config = dict(
    model='image classifier',
    dataset='rendered rooms with furniture',
    train_examples=72500,
    image_size=24,
    crop_scale_min=0.8,
    horizontal_flip=False,
    targets=['wall colour', 'floor'],
    num_classes=[12, 32],
    arch='resmlp',
    norm='rmsnorm',
    norm_position='pre',
    hidden_act='relu',
    mlp_ratio=2,
    parallel_block=False,
    inner_norm=False,
    moe='soft',
    num_experts=8,
    moe_every=2,
    expert_mlp_ratio=1,
    slots_per_expert=1,
    shared_expert=False,
    patch_size=[2, 2],
    layers=12,
    width=256,
    mixing='cutmix',
    loss='cross_entropy',
    residual_init='none',
    optimizer='adamw',
    learning_rate=0.0011,
    beta1=0.9,
    beta2=0.98,
    eps=1e-10,
    gradient_centralization=True,
    max_steps=20800,
    batch_size=128,
    epochs=36.7,
    lr_schedule='wsd_sqrt',
    decay_fraction=0.3,
    final_lr_fraction=0.05,
    warmup_steps=410,
    weight_decay=0.08,
)
Rows from block 6, named by matrix and row number. Rows with one number belong to one neuron. Each number is 200 + 30 x the weight over the matrix's rms, rounded and kept within 0 to 999. All counts start at 0.
# fc1: MLP up (model.blocks.6.mlp.fc1.weight, 512x256), inputs 0-255
# fc2: MLP down (model.blocks.6.mlp.fc2.weight, 256x512, transposed), outputs 0-255
fc1.401,249,258,194,180,177,220,161,217,179,231,230,152,187,222,222,212,219,181,152,181,235,216,145,168,178,222,241,154,158,212,221,182,193,186,152,152,164,214,236,233,148,186,186,207,200,172,242,221,161,238,231,181,214,205,197,203,206,171,238,218,161,196,180,230,210,203,212,196,255,231,224,257,296,163,203,178,199,248,263,236,218,240,181,203,254,206,243,222,227,223,214,250,178,219,183,218,206,198,207,172,207,301,197,180,163,179,204,185,184,197,172,196,174,224,224,183,213,210,191,177,203,97,210,187,238,206,151,196,198,211,243,188,139,183,238,198,177,218,209,239,191,200,239,218,222,154,194,177,168,203,220,217,234,223,143,196,204,183,190,201,232,217,194,224,188,209,270,229,182,210,184,186,143,229,231,174,209,209,258,191,175,196,185,217,150,204,274,186,215,166,204,177,184,185,241,226,184,202,219,205,188,187,179,222,175,200,200,186,223,197,237,184,179,225,198,217,206,243,223,178,188,199,193,172,217,175,225,210,247,183,223,189,156,192,171,213,186,166,185,254,233,165,193,192,167,153,170,166,234,227,129,216,152,271,221,160
fc2.401,210,219,169,166,196,210,148,223,217,183,181,174,187,203,161,295,219,211,176,224,224,232,182,195,238,184,214,188,222,167,164,143,204,218,192,199,200,196,244,276,141,196,177,201,187,223,145,227,173,212,243,145,175,140,183,212,143,167,187,222,224,237,221,178,220,170,184,122,222,215,216,243,255,265,183,173,172,170,193,153,172,194,153,240,172,157,252,214,199,227,199,225,254,199,173,186,233,161,242,184,168,250,223,169,210,216,209,189,163,176,225,180,168,198,202,194,204,194,208,175,193,213,168,214,197,214,256,202,175,196,265,157,207,169,212,184,227,219,192,173,158,200,239,232,234,203,257,199,212,178,197,159,183,165,137,200,222,205,170,196,230,188,213,239,217,141,251,226,227,245,205,239,200,237,181,172,155,274,230,181,222,199,178,192,200,181,227,198,275,222,174,202,228,196,236,227,150,203,148,209,186,209,159,167,210,151,220,163,249,193,176,230,258,248,196,220,208,208,216,208,216,245,169,173,232,172,181,182,245,172,240,247,226,172,195,184,196,188,184,185,217,180,236,239,177,221,163,251,243,216,154,153,224,228,258,183
fc1.402,196,208,265,154,181,206,206,218,218,212,180,235,166,204,249,208,147,174,192,223,199,196,175,170,186,174,241,234,170,173,226,233,183,174,232,170,211,225,220,186,190,225,196,167,245,223,173,198,129,197,173,236,185,220,250,235,194,204,221,181,208,162,218,182,224,182,258,207,183,236,170,184,197,238,188,172,194,183,209,200,215,192,219,224,188,221,221,187,230,178,182,178,222,227,154,220,195,232,174,185,206,221,193,190,175,166,214,203,231,147,188,189,209,250,248,206,165,238,251,228,223,201,212,233,221,234,146,211,225,170,164,262,147,201,201,212,212,217,215,225,204,204,185,170,193,189,175,182,165,188,217,182,234,214,205,215,230,218,175,184,193,230,222,205,196,155,236,242,227,154,204,183,225,240,163,214,247,193,207,194,217,170,234,172,157,228,220,188,217,277,208,183,216,233,209,176,178,205,277,223,223,228,185,179,169,195,215,176,170,194,195,214,158,210,175,236,212,166,129,185,205,198,190,173,174,211,205,209,210,238,161,159,179,184,166,177,231,174,208,205,168,209,161,137,197,199,139,197,188,205,171,211,182,239,211,132
fc2.402,223,186,183,211,203,206,205,184,170,180,189,185,199,194,184,168,219,223,229,189,223,206,192,216,230,187,196,178,211,193,202,195,182,180,165,228,198,155,141,192,158,244,194,186,158,221,214,169,259,205,203,172,215,168,168,187,236,185,228,189,177,210,206,196,156,199,170,216,242,214,213,249,196,197,229,214,198,202,187,225,247,216,196,203,191,231,155,236,213,199,234,236,170,208,202,186,209,231,210,211,191,186,191,199,205,196,185,197,222,209,185,213,187,193,107,147,238,262,161,236,201,196,206,173,213,192,199,180,171,190,228,203,254,208,215,233,205,177,182,166,218,123,255,205,238,188,215,162,210,222,211,204,190,203,191,227,201,209,221,243,228,179,229,230,173,207,179,147,164,224,211,194,193,158,232,207,219,183,239,212,221,227,201,174,230,242,195,171,189,191,203,211,195,161,143,224,214,159,163,205,210,229,242,232,232,223,171,202,229,203,220,148,235,215,168,199,190,201,216,207,209,206,261,178,217,188,198,216,172,192,201,215,200,195,230,216,219,192,193,208,239,187,243,217,186,201,244,142,193,199,199,233,188,198,174,250
fc1.403,182,206,214,187,206,210,216,221,187,198,187,182,176,224,213,212,227,217,190,223,208,165,197,198,208,217,186,224,186,202,230,201,204,232,219,204,174,206,180,200,219,243,222,162,169,227,222,187,236,177,215,174,222,193,195,191,229,201,172,151,159,168,186,158,182,195,235,182,184,224,211,169,207,203,197,182,198,208,239,235,233,184,184,176,247,192,191,206,192,199,209,167,188,219,207,154,212,250,217,247,206,225,168,196,192,223,186,173,211,150,126,206,240,213,234,169,177,224,186,190,205,204,176,197,198,180,174,193,206,213,198,233,176,229,211,183,230,202,238,228,172,188,168,199,172,187,200,150,223,228,197,191,222,189,191,194,203,188,195,151,252,199,279,146,198,201,206,229,197,185,190,206,216,212,190,206,175,148,230,158,174,207,237,148,232,237,213,185,194,232,216,199,180,213,223,151,175,185,210,238,230,176,203,200,209,200,168,209,149,249,233,196,229,251,195,228,174,191,155,234,189,191,226,171,203,202,211,183,190,168,214,214,219,223,187,171,247,207,220,250,191,279,164,232,209,182,162,205,240,214,190,191,177,219,202,151
fc2.403,223,220,131,205,180,252,218,202,230,213,188,226,196,203,237,249,210,247,159,173,202,227,169,214,206,215,257,157,230,198,209,225,147,214,179,202,177,227,166,205,185,188,179,190,195,243,174,160,186,191,244,192,188,118,174,163,166,170,171,183,199,194,180,208,256,231,225,225,225,188,207,207,195,202,242,188,205,215,173,175,219,214,178,225,189,215,188,220,229,168,249,254,203,184,201,237,222,181,236,176,199,173,205,237,236,225,244,130,184,210,244,180,207,215,209,197,206,188,200,231,212,210,226,186,184,207,228,176,137,219,219,202,175,178,212,201,183,234,193,190,209,150,238,233,228,178,235,191,167,178,251,181,222,174,213,267,223,237,128,202,199,215,242,168,156,178,269,188,201,203,186,211,184,225,225,184,186,216,184,134,156,206,188,190,190,184,173,184,234,173,183,199,186,128,222,214,228,139,208,218,111,210,197,230,204,170,135,155,206,201,178,164,235,189,240,196,232,221,216,249,213,232,167,192,241,149,220,215,172,152,232,204,159,195,214,155,182,182,226,204,217,158,243,217,208,202,207,198,248,207,183,198,219,202,222,213
fc1.404,173,190,202,145,172,175,138,208,177,253,174,157,265,247,182,206,180,222,219,209,182,200,198,290,204,192,222,165,222,192,227,183,186,218,177,177,255,186,229,187,231,202,197,177,225,221,245,175,227,196,206,183,156,234,220,205,164,146,150,130,168,206,181,208,178,227,201,184,211,274,237,216,154,200,208,193,234,213,176,210,208,217,258,186,176,136,222,241,216,192,185,184,210,206,175,246,216,193,210,166,224,207,183,203,206,154,143,203,187,226,205,192,250,222,196,173,163,259,228,229,230,185,203,219,187,241,185,212,133,185,182,194,137,177,211,167,190,197,250,203,211,249,194,227,246,208,211,234,209,212,199,174,186,228,170,210,187,215,212,220,178,140,196,149,244,158,214,212,195,217,182,151,169,205,141,151,259,197,167,173,216,201,212,152,236,255,245,222,243,232,200,236,165,214,212,192,206,242,214,212,179,153,251,224,115,196,212,183,195,202,219,244,140,183,183,178,229,219,230,225,210,175,232,262,191,229,191,181,176,192,173,177,133,176,179,174,209,203,199,212,227,185,229,287,174,268,219,174,222,187,244,192,173,211,186,147
fc2.404,212,216,209,227,228,179,240,187,218,178,215,227,189,191,218,184,204,222,233,194,188,212,219,172,204,181,178,231,202,239,217,217,213,154,209,197,155,262,204,185,202,220,220,191,217,172,211,196,196,202,192,228,211,228,224,207,270,266,220,210,211,180,217,194,199,232,189,189,200,147,171,195,238,204,201,241,219,200,198,240,200,181,177,175,245,233,187,171,173,216,240,230,203,181,226,168,189,222,212,237,219,186,185,190,166,182,241,214,228,187,165,236,212,205,215,210,198,209,150,195,194,178,227,157,224,201,173,238,289,195,190,232,209,234,161,230,168,192,202,260,219,224,208,182,152,195,158,213,222,214,159,214,230,173,246,170,198,164,190,187,220,221,184,202,193,238,170,156,210,163,207,272,216,209,212,215,177,149,217,195,139,182,212,243,183,143,195,208,146,188,203,219,199,199,180,173,187,190,208,207,221,239,187,202,240,173,231,224,214,219,250,199,195,220,185,206,197,167,181,165,152,148,204,174,182,230,186,201,217,207,220,186,191,232,190,218,217,215,215,206,214,230,206,167,236,214,156,212,189,213,223,231,209,218,203,246
fc1.405,238,164,238,150,175,221,204,178,201,225,204,178,176,226,170,218,206,177,191,190,192,228,242,228,188,195,189,205,255,190,178,258,227,182,198,126,251,224,165,180,174,110,161,132,174,186,224,204,182,221,178,240,225,208,261,195,183,159,199,235,157,140,191,198,129,196,244,210,226,249,189,212,209,212,139,222,166,252,199,187,211,215,211,208,160,209,206,236,199,212,186,208,247,166,187,245,175,216,206,179,272,145,204,198,233,159,194,188,199,209,147,199,222,197,206,275,197,232,178,238,153,196,251,231,214,212,191,198,175,172,190,249,191,227,208,191,192,237,222,201,182,196,136,188,228,219,193,221,207,196,184,208,264,183,166,217,152,209,217,222,152,186,221,152,198,153,223,228,218,190,222,235,236,205,194,209,182,195,253,186,215,175,198,222,178,234,172,185,159,181,230,219,156,270,183,200,207,194,227,214,192,185,236,225,182,189,227,199,171,195,197,219,205,166,179,169,170,238,178,187,185,244,233,217,225,270,206,208,200,221,225,133,232,218,209,215,239,239,167,213,168,184,187,222,202,231,204,194,179,195,156,206,201,226,183,165
fc2.405,179,211,180,262,192,187,176,217,173,212,207,228,175,193,206,195,201,200,220,196,217,209,155,183,209,205,161,184,203,224,212,179,173,153,207,221,233,174,203,186,193,250,238,159,201,218,218,209,157,176,225,205,167,154,210,194,214,253,252,201,219,176,247,216,146,197,189,194,191,165,242,210,146,194,199,189,246,164,205,227,199,216,200,200,224,164,179,153,211,185,169,241,208,233,196,204,172,207,175,184,160,242,247,197,227,200,256,187,271,224,225,214,198,177,213,168,208,179,215,170,182,237,186,208,187,192,223,183,206,209,176,216,191,198,179,212,205,189,190,194,206,239,234,217,186,203,166,186,194,222,185,170,175,226,189,181,204,211,196,194,225,244,226,206,236,205,187,166,210,234,193,217,199,169,197,223,190,152,108,215,201,187,223,197,204,175,216,225,213,209,191,203,212,174,179,168,156,188,207,179,195,234,210,217,192,235,189,238,204,163,229,209,226,227,203,208,201,190,208,172,222,191,212,227,187,174,172,193,176,228,160,277,156,153,245,227,170,185,218,192,171,154,211,190,201,154,236,225,222,241,209,211,232,174,177,175
fc1.406,211,177,231,173,212,170,237,240,214,203,210,182,199,202,188,247,138,207,188,204,202,207,204,177,208,150,225,201,186,197,221,187,204,260,261,179,160,198,191,198,176,232,192,192,156,209,185,208,227,145,156,218,189,193,219,240,188,250,168,172,182,225,129,203,198,191,193,175,174,207,229,150,237,214,226,204,243,234,198,214,205,169,239,190,195,144,233,237,186,219,220,168,182,212,197,165,236,179,165,186,214,174,133,200,228,171,203,160,178,147,189,215,197,225,201,163,170,243,212,231,211,196,182,221,249,237,155,240,171,166,203,219,186,217,191,194,216,218,221,222,263,216,190,166,155,219,219,154,160,183,195,229,174,155,218,214,234,202,217,181,192,157,217,163,242,204,200,246,194,185,124,233,204,218,208,172,208,174,220,182,214,223,273,169,218,237,207,208,163,247,239,186,216,176,275,210,159,238,200,248,183,184,213,161,211,170,177,161,190,263,225,224,172,199,211,208,195,191,152,191,193,204,219,236,146,201,227,168,202,185,203,178,244,309,168,188,259,205,215,209,197,263,206,214,167,232,138,156,210,180,205,211,204,211,190,176
fc2.406,207,168,244,165,198,222,190,176,203,239,224,172,210,213,126,180,209,204,198,206,177,218,223,189,161,161,230,203,220,216,199,165,218,214,220,191,209,220,191,175,193,146,191,234,234,164,202,185,183,184,193,259,225,204,191,213,224,182,199,149,191,186,178,188,171,212,174,248,181,207,205,169,230,213,220,183,252,192,193,191,193,189,201,177,193,153,202,244,179,198,190,220,161,189,168,224,211,201,178,197,210,224,165,191,225,200,245,176,179,217,165,201,228,205,207,191,186,198,153,173,228,148,243,194,187,177,195,200,167,188,201,232,169,209,234,204,223,190,218,210,203,235,161,210,217,191,186,184,196,208,191,242,156,151,208,185,185,205,248,211,181,217,192,188,159,171,184,197,265,274,203,214,224,262,203,196,180,215,186,216,175,200,212,145,213,215,201,226,221,197,221,196,163,212,228,199,254,198,215,189,211,228,200,214,192,191,175,156,246,200,143,213,184,173,235,185,205,231,201,220,186,206,204,216,231,191,160,217,213,174,235,151,195,236,189,203,214,193,179,192,160,171,169,209,167,202,216,141,199,203,184,151,181,204,204,187
fc1.407,240,191,228,181,211,175,198,237,247,219,227,198,207,170,146,225,121,135,129,224,204,213,239,191,149,192,218,194,212,198,223,257,205,236,248,183,180,226,233,240,213,198,203,141,206,181,186,254,179,244,175,201,202,239,264,193,184,238,213,181,188,222,206,251,219,207,230,185,216,222,203,198,219,237,173,188,235,241,194,163,184,199,194,231,194,177,257,198,161,240,175,184,196,203,217,186,191,216,188,214,208,172,208,183,201,217,186,257,210,208,165,182,198,252,207,281,207,286,200,193,179,195,171,175,214,220,228,232,217,148,191,217,170,230,184,149,186,188,234,210,155,260,189,119,182,236,180,221,197,192,177,143,212,194,173,204,172,181,264,217,188,167,215,203,193,130,207,213,250,197,216,215,209,151,228,217,183,197,195,217,226,166,219,251,175,194,193,207,244,197,181,196,181,262,234,207,199,237,158,212,190,161,197,136,198,144,218,204,209,207,182,188,187,151,198,201,252,197,197,150,193,191,179,212,165,223,178,197,235,249,220,133,228,196,165,233,206,200,166,148,216,210,180,199,196,193,129,220,141,174,221,176,144,196,220,142
fc2.407,194,260,189,191,165,217,191,206,179,201,169,193,248,222,288,203,259,214,234,201,174,226,220,267,213,211,234,244,185,177,191,197,218,227,191,174,176,156,200,207,242,238,195,276,169,234,213,217,244,190,203,198,222,225,185,177,195,169,231,233,205,219,190,181,172,226,201,193,209,202,176,176,191,214,187,245,198,246,238,191,213,194,217,175,196,197,185,241,227,156,198,220,225,196,210,231,227,234,235,191,237,237,148,203,221,174,204,193,183,218,202,170,221,198,184,197,165,235,186,167,220,193,221,207,200,186,186,148,205,250,232,162,170,227,203,201,222,244,208,196,219,241,203,217,203,194,234,228,228,219,205,240,207,205,173,194,206,189,122,224,245,205,136,231,223,234,215,222,172,194,238,225,155,199,215,206,224,196,288,245,208,208,193,179,181,228,246,240,200,227,233,222,151,195,182,211,238,226,210,217,227,203,216,207,232,242,224,151,208,213,232,207,182,219,242,169,198,198,243,234,202,255,230,182,201,231,245,209,209,186,233,239,204,231,187,175,207,212,180,220,143,196,198,236,246,185,301,278,187,193,202,240,223,183,225,212
fc1.408,181,214,197,222,226,163,155,196,189,216,123,217,230,201,207,185,227,205,232,229,251,200,180,200,210,177,219,213,210,165,367,198,191,241,184,239,231,220,217,229,219,223,223,191,219,246,183,198,192,186,186,208,205,228,177,238,155,189,216,168,217,225,227,178,213,210,189,199,181,212,194,216,191,262,188,212,242,184,193,206,196,156,292,216,184,244,228,194,201,176,193,152,242,205,199,178,257,167,189,185,162,230,216,170,138,162,180,246,157,201,244,234,201,178,251,173,187,209,229,201,182,212,232,223,197,215,148,164,206,247,155,218,181,181,195,245,202,173,191,192,211,227,192,133,156,179,192,215,174,243,179,184,187,219,195,154,142,183,169,184,231,222,202,212,259,182,222,201,225,142,164,172,166,195,181,171,258,151,166,180,179,175,156,196,178,153,235,200,237,200,193,200,223,202,178,199,195,188,211,204,175,189,196,120,154,215,177,216,201,186,200,237,194,216,199,194,187,156,187,180,203,137,231,205,156,219,213,179,261,220,166,172,181,168,153,213,223,138,235,218,207,216,207,213,225,237,221,235,162,232,204,187,192,208,239,178
fc2.408,197,206,196,254,220,174,163,181,210,235,173,197,221,231,202,173,209,216,235,226,249,200,201,210,226,197,165,234,214,221,209,198,204,214,185,243,233,211,193,245,243,246,208,182,154,272,176,166,207,224,213,176,220,227,241,207,178,193,258,256,219,218,274,262,189,218,241,182,211,207,212,191,214,225,169,166,174,239,225,228,167,173,212,204,176,253,209,177,190,191,246,167,172,246,253,216,249,184,181,183,176,169,186,158,186,230,187,269,180,187,191,219,215,189,179,206,243,260,225,234,180,203,173,222,161,223,160,198,230,176,187,206,241,194,191,238,180,136,182,184,243,165,177,161,146,211,204,200,204,243,208,184,203,206,160,238,172,187,210,255,244,154,153,243,222,211,168,167,205,195,224,179,182,151,174,185,263,189,185,218,242,184,226,191,176,202,227,216,198,164,223,202,224,236,180,212,234,235,164,223,224,198,207,179,172,176,212,247,216,201,241,195,211,191,168,181,217,169,178,200,202,196,207,207,167,228,177,177,206,237,142,201,189,189,196,181,176,198,214,212,193,237,225,178,165,232,143,203,194,192,255,196,187,202,211,181
fc1.409,202,205,282,116,214,204,156,261,212,187,187,204,173,252,171,184,134,200,205,227,218,219,206,223,187,187,190,187,185,151,248,136,191,200,246,223,187,196,188,156,177,176,216,123,146,172,192,216,179,180,186,161,213,219,264,223,208,201,267,197,234,182,235,205,237,185,222,177,224,258,190,190,198,212,160,137,177,237,283,205,202,186,235,183,246,169,195,172,267,196,192,222,247,233,177,231,208,265,178,218,202,215,137,198,191,167,215,213,228,142,187,236,240,253,151,245,220,277,233,231,210,187,218,231,222,185,212,131,243,200,150,195,212,223,165,180,160,238,195,215,211,200,238,174,239,152,156,161,209,226,177,207,231,180,216,203,192,199,201,185,243,199,201,233,184,170,235,278,223,169,218,195,197,226,130,220,248,183,209,165,225,169,211,187,212,264,229,174,179,247,219,207,157,222,264,209,155,182,235,247,210,234,208,186,205,185,209,229,220,214,181,202,158,211,223,162,212,161,146,141,192,199,207,191,168,236,232,173,211,253,187,127,193,200,217,162,250,190,187,210,230,177,167,209,271,233,114,191,159,195,131,173,188,205,210,169
fc2.409,215,148,154,181,167,177,169,208,232,158,154,148,201,185,182,186,209,195,214,229,172,240,239,199,193,243,140,231,200,201,160,225,219,246,206,162,282,182,156,189,161,184,213,161,168,142,174,244,252,149,168,162,249,197,234,121,160,149,225,203,177,209,282,197,183,200,189,205,211,237,217,194,204,136,219,152,163,226,242,199,217,257,188,173,123,225,131,236,189,195,163,253,191,210,188,216,221,182,235,196,126,267,221,171,264,187,207,190,212,190,155,224,248,218,187,235,239,240,185,229,183,184,233,132,188,166,257,156,235,226,241,151,205,184,198,195,268,164,204,126,186,189,182,265,242,167,211,174,206,227,174,164,212,195,202,169,166,163,228,214,251,236,172,268,228,185,94,166,187,225,205,172,203,151,131,231,243,165,152,227,255,212,190,165,219,262,249,235,213,192,205,216,182,247,226,239,157,185,188,214,127,286,260,239,192,194,199,210,202,190,212,150,185,213,204,130,186,213,223,268,209,229,212,140,226,236,171,214,232,200,207,180,209,173,274,204,209,228,162,148,189,203,229,257,205,190,232,247,190,155,173,174,176,203,170,203
fc1.410,219,191,188,203,191,180,193,235,163,216,190,193,219,192,158,237,212,197,222,156,212,185,173,224,182,210,267,205,129,251,256,247,251,182,241,168,195,259,201,248,201,223,224,195,222,212,186,266,182,238,178,214,225,195,198,207,155,232,286,208,254,223,183,167,215,143,170,181,235,243,207,210,215,159,158,248,207,227,228,234,200,180,189,195,180,266,210,167,238,176,171,224,272,231,194,179,227,193,230,178,195,216,224,219,211,198,137,200,194,190,151,200,198,207,198,244,193,215,199,186,184,167,228,202,180,218,170,217,200,175,213,178,214,205,198,215,206,202,190,203,202,187,230,186,127,254,209,209,241,255,159,191,203,251,201,248,195,199,183,210,223,176,225,223,233,174,204,222,191,146,194,172,136,183,231,164,239,195,227,180,220,209,199,220,180,208,212,187,198,165,223,161,216,237,209,202,180,208,177,223,137,245,126,188,172,192,241,235,225,227,224,222,202,154,207,200,158,226,225,176,200,193,206,244,185,260,218,157,169,175,166,156,214,208,230,197,181,188,207,156,239,246,272,181,206,185,98,146,170,132,182,217,188,196,169,193
fc2.410,227,221,214,228,159,157,192,226,206,185,172,177,259,205,248,201,211,207,203,170,146,197,192,219,185,255,178,236,155,224,168,145,261,201,220,193,199,173,190,140,228,217,217,176,237,210,151,257,200,170,197,244,169,223,249,191,194,231,224,198,226,238,210,199,246,169,201,225,211,219,208,203,160,172,212,195,208,226,221,232,181,194,244,130,177,172,178,247,175,229,211,201,191,176,240,185,181,166,181,188,198,195,182,241,249,159,176,219,202,231,171,212,260,192,209,219,210,138,212,205,175,231,234,176,203,200,212,165,204,202,193,132,251,236,124,200,222,194,170,246,207,268,186,246,170,191,221,242,173,231,198,161,218,193,252,196,169,161,224,227,215,203,218,194,245,250,187,218,222,184,172,223,160,187,201,184,207,186,195,211,200,201,178,196,195,142,219,269,197,215,210,161,219,199,215,214,200,239,193,266,175,176,133,182,159,215,224,202,171,208,184,187,150,230,223,130,236,216,226,232,167,197,134,213,174,251,244,160,180,184,183,216,250,157,201,183,192,219,214,188,188,212,241,261,267,189,203,255,242,198,189,180,195,163,176,233
fc1.411,256,201,183,201,260,181,186,194,210,178,202,151,232,204,241,211,160,172,198,177,200,247,248,228,194,213,199,201,259,194,257,160,170,255,247,205,228,213,193,218,188,183,246,171,194,178,217,303,216,154,223,177,240,247,223,208,188,209,284,218,216,197,255,228,211,236,208,216,239,215,275,186,201,193,247,181,227,228,260,246,240,182,213,131,186,160,222,158,182,229,215,194,190,235,187,146,199,171,173,198,215,186,178,200,198,196,220,237,225,184,188,239,238,282,164,255,166,213,175,184,225,159,171,153,247,235,207,191,273,186,212,217,191,200,209,218,176,242,215,334,257,243,161,208,197,203,201,187,171,219,140,171,235,207,176,203,148,144,217,170,200,157,182,232,180,202,207,177,159,218,160,209,149,187,175,161,237,154,166,169,190,209,193,162,165,163,232,228,212,179,192,181,186,192,221,180,171,181,171,279,166,186,199,205,174,155,238,274,242,215,194,211,131,251,223,231,204,215,264,173,202,188,208,178,202,232,214,120,193,203,211,186,213,250,170,162,180,197,199,192,223,238,218,234,212,230,157,194,258,187,205,225,194,204,177,219
fc2.411,207,204,219,204,127,175,216,173,159,216,208,214,173,183,210,173,197,198,186,194,162,187,247,219,172,212,209,196,173,149,224,219,250,187,198,144,249,179,206,215,197,173,212,188,184,214,166,194,156,169,172,206,203,217,182,214,126,140,186,143,158,173,179,193,147,159,210,172,193,203,153,193,170,180,180,212,217,187,166,181,232,210,213,223,159,213,153,222,196,275,208,207,189,212,176,204,195,169,165,179,168,188,216,215,182,176,183,207,224,196,220,203,209,208,160,190,200,182,247,201,190,186,168,239,201,152,228,162,241,178,179,218,188,213,171,202,244,215,196,158,184,197,194,199,206,237,188,223,221,245,189,179,170,234,191,194,237,258,220,171,176,209,213,171,225,192,206,248,204,209,195,176,221,185,200,201,218,210,243,214,213,132,182,227,177,209,163,215,192,213,212,171,179,188,192,205,182,203,195,200,190,188,238,240,200,230,182,174,206,178,153,194,215,193,195,225,172,229,196,206,220,208,178,197,162,179,220,201,214,214,150,169,221,181,202,214,218,191,166,156,183,177,169,194,203,141,231,172,171,209,174,184,181,170,225,192
fc1.412,192,207,202,191,208,152,163,257,216,188,165,209,195,215,205,237,181,211,131,254,214,277,154,180,226,203,159,225,237,157,194,191,229,189,229,200,197,210,204,177,183,208,185,192,243,252,228,191,128,156,209,239,212,219,193,250,217,189,217,234,192,202,189,236,179,229,231,181,236,202,173,201,191,252,232,167,189,204,213,243,233,193,212,198,216,187,242,190,160,208,215,244,174,190,155,205,200,248,208,226,195,171,196,201,212,217,206,224,232,210,253,171,247,190,162,231,202,231,184,187,219,188,241,193,182,162,162,143,157,146,200,272,148,187,194,163,198,198,227,224,262,189,191,207,222,177,131,205,210,200,188,175,215,199,202,198,139,227,172,185,195,217,219,171,160,188,228,210,204,205,229,219,156,231,231,232,221,139,160,194,212,169,251,195,168,159,176,160,168,202,227,224,180,188,207,155,177,196,254,201,168,197,247,181,217,188,167,196,186,176,262,144,202,196,269,224,165,157,164,203,183,238,188,245,197,192,134,179,150,243,198,183,188,182,213,183,221,161,199,235,238,168,210,180,200,176,212,226,211,214,215,181,233,180,208,141
fc2.412,230,158,136,211,192,237,179,193,182,216,243,209,228,200,228,202,216,257,190,141,210,213,205,191,251,218,209,190,174,192,178,194,172,190,183,173,188,191,148,211,153,200,206,186,206,193,159,219,192,183,212,180,169,108,211,235,109,219,201,195,229,181,164,213,198,240,203,248,199,193,148,189,168,163,200,185,201,182,196,190,196,197,200,235,173,242,184,151,254,165,251,215,211,165,207,232,252,238,203,160,225,186,231,196,209,220,229,158,181,232,193,214,182,187,168,197,253,175,215,220,192,258,217,177,264,216,229,187,201,164,240,220,232,162,244,244,222,248,217,203,174,195,302,228,248,175,246,208,140,195,213,205,198,223,177,183,210,202,128,241,228,258,200,246,246,209,245,257,223,215,175,257,188,210,237,159,159,124,225,207,181,226,208,199,186,185,208,221,223,187,247,187,207,175,238,264,236,185,210,143,168,222,170,223,221,195,173,167,193,170,165,224,241,221,182,212,238,220,244,203,199,231,179,223,209,217,233,238,225,194,238,185,194,206,162,237,200,178,222,214,194,174,227,193,189,163,176,186,210,191,162,196,229,217,195,242
fc1.413,217,218,212,250,207,159,195,210,191,226,198,219,227,164,217,152,218,248,203,222,213,194,173,214,154,161,184,229,186,266,204,222,285,178,175,222,202,220,212,189,232,244,136,169,203,254,252,200,166,150,162,228,186,162,184,198,233,203,178,212,144,199,196,214,183,237,234,186,273,201,259,199,228,263,183,241,265,178,186,221,181,167,172,181,219,220,232,215,211,184,259,229,166,190,237,246,173,192,216,176,198,187,217,196,222,177,180,181,180,226,189,171,218,198,211,191,197,205,168,222,166,195,175,117,146,194,166,190,173,209,162,219,207,223,193,170,215,206,204,249,207,175,192,179,142,236,187,176,209,194,251,199,170,182,252,217,179,199,188,181,182,186,266,158,220,191,212,193,182,220,179,230,181,240,203,235,192,232,230,141,188,203,179,202,214,209,191,207,203,189,190,188,203,200,197,169,207,230,200,236,212,191,160,188,200,193,152,223,226,203,217,228,172,189,218,195,169,206,208,204,185,134,255,216,234,197,172,177,181,184,213,231,169,171,186,176,207,202,190,200,221,194,237,206,154,185,168,258,214,184,203,197,152,244,227,147
fc2.413,229,215,92,217,172,188,204,182,229,198,206,164,226,192,210,183,172,241,232,208,182,208,197,229,229,194,213,238,199,201,188,199,205,201,210,232,211,147,199,195,218,207,149,112,196,195,180,205,198,140,229,230,162,155,206,154,151,235,183,184,155,199,197,169,212,249,214,192,210,218,209,244,235,212,209,116,171,154,193,213,230,250,156,175,207,195,192,159,212,187,193,230,174,156,187,171,197,215,163,180,250,219,205,193,201,157,202,218,208,209,194,185,212,153,192,208,202,201,206,254,196,221,247,167,177,217,200,233,204,154,179,203,178,217,212,203,215,214,143,239,166,205,246,195,185,179,245,175,161,178,224,205,210,151,195,212,218,203,219,172,187,226,207,178,232,165,163,167,159,224,150,185,193,199,179,165,177,212,201,185,224,235,233,192,196,211,186,184,187,195,194,185,195,189,212,210,186,170,213,235,155,206,133,220,177,182,206,261,256,171,186,179,219,229,233,221,189,231,229,179,249,196,201,231,223,190,190,223,189,166,167,238,216,151,150,197,254,195,210,194,177,182,251,161,161,190,183,181,256,191,181,267,176,219,209,141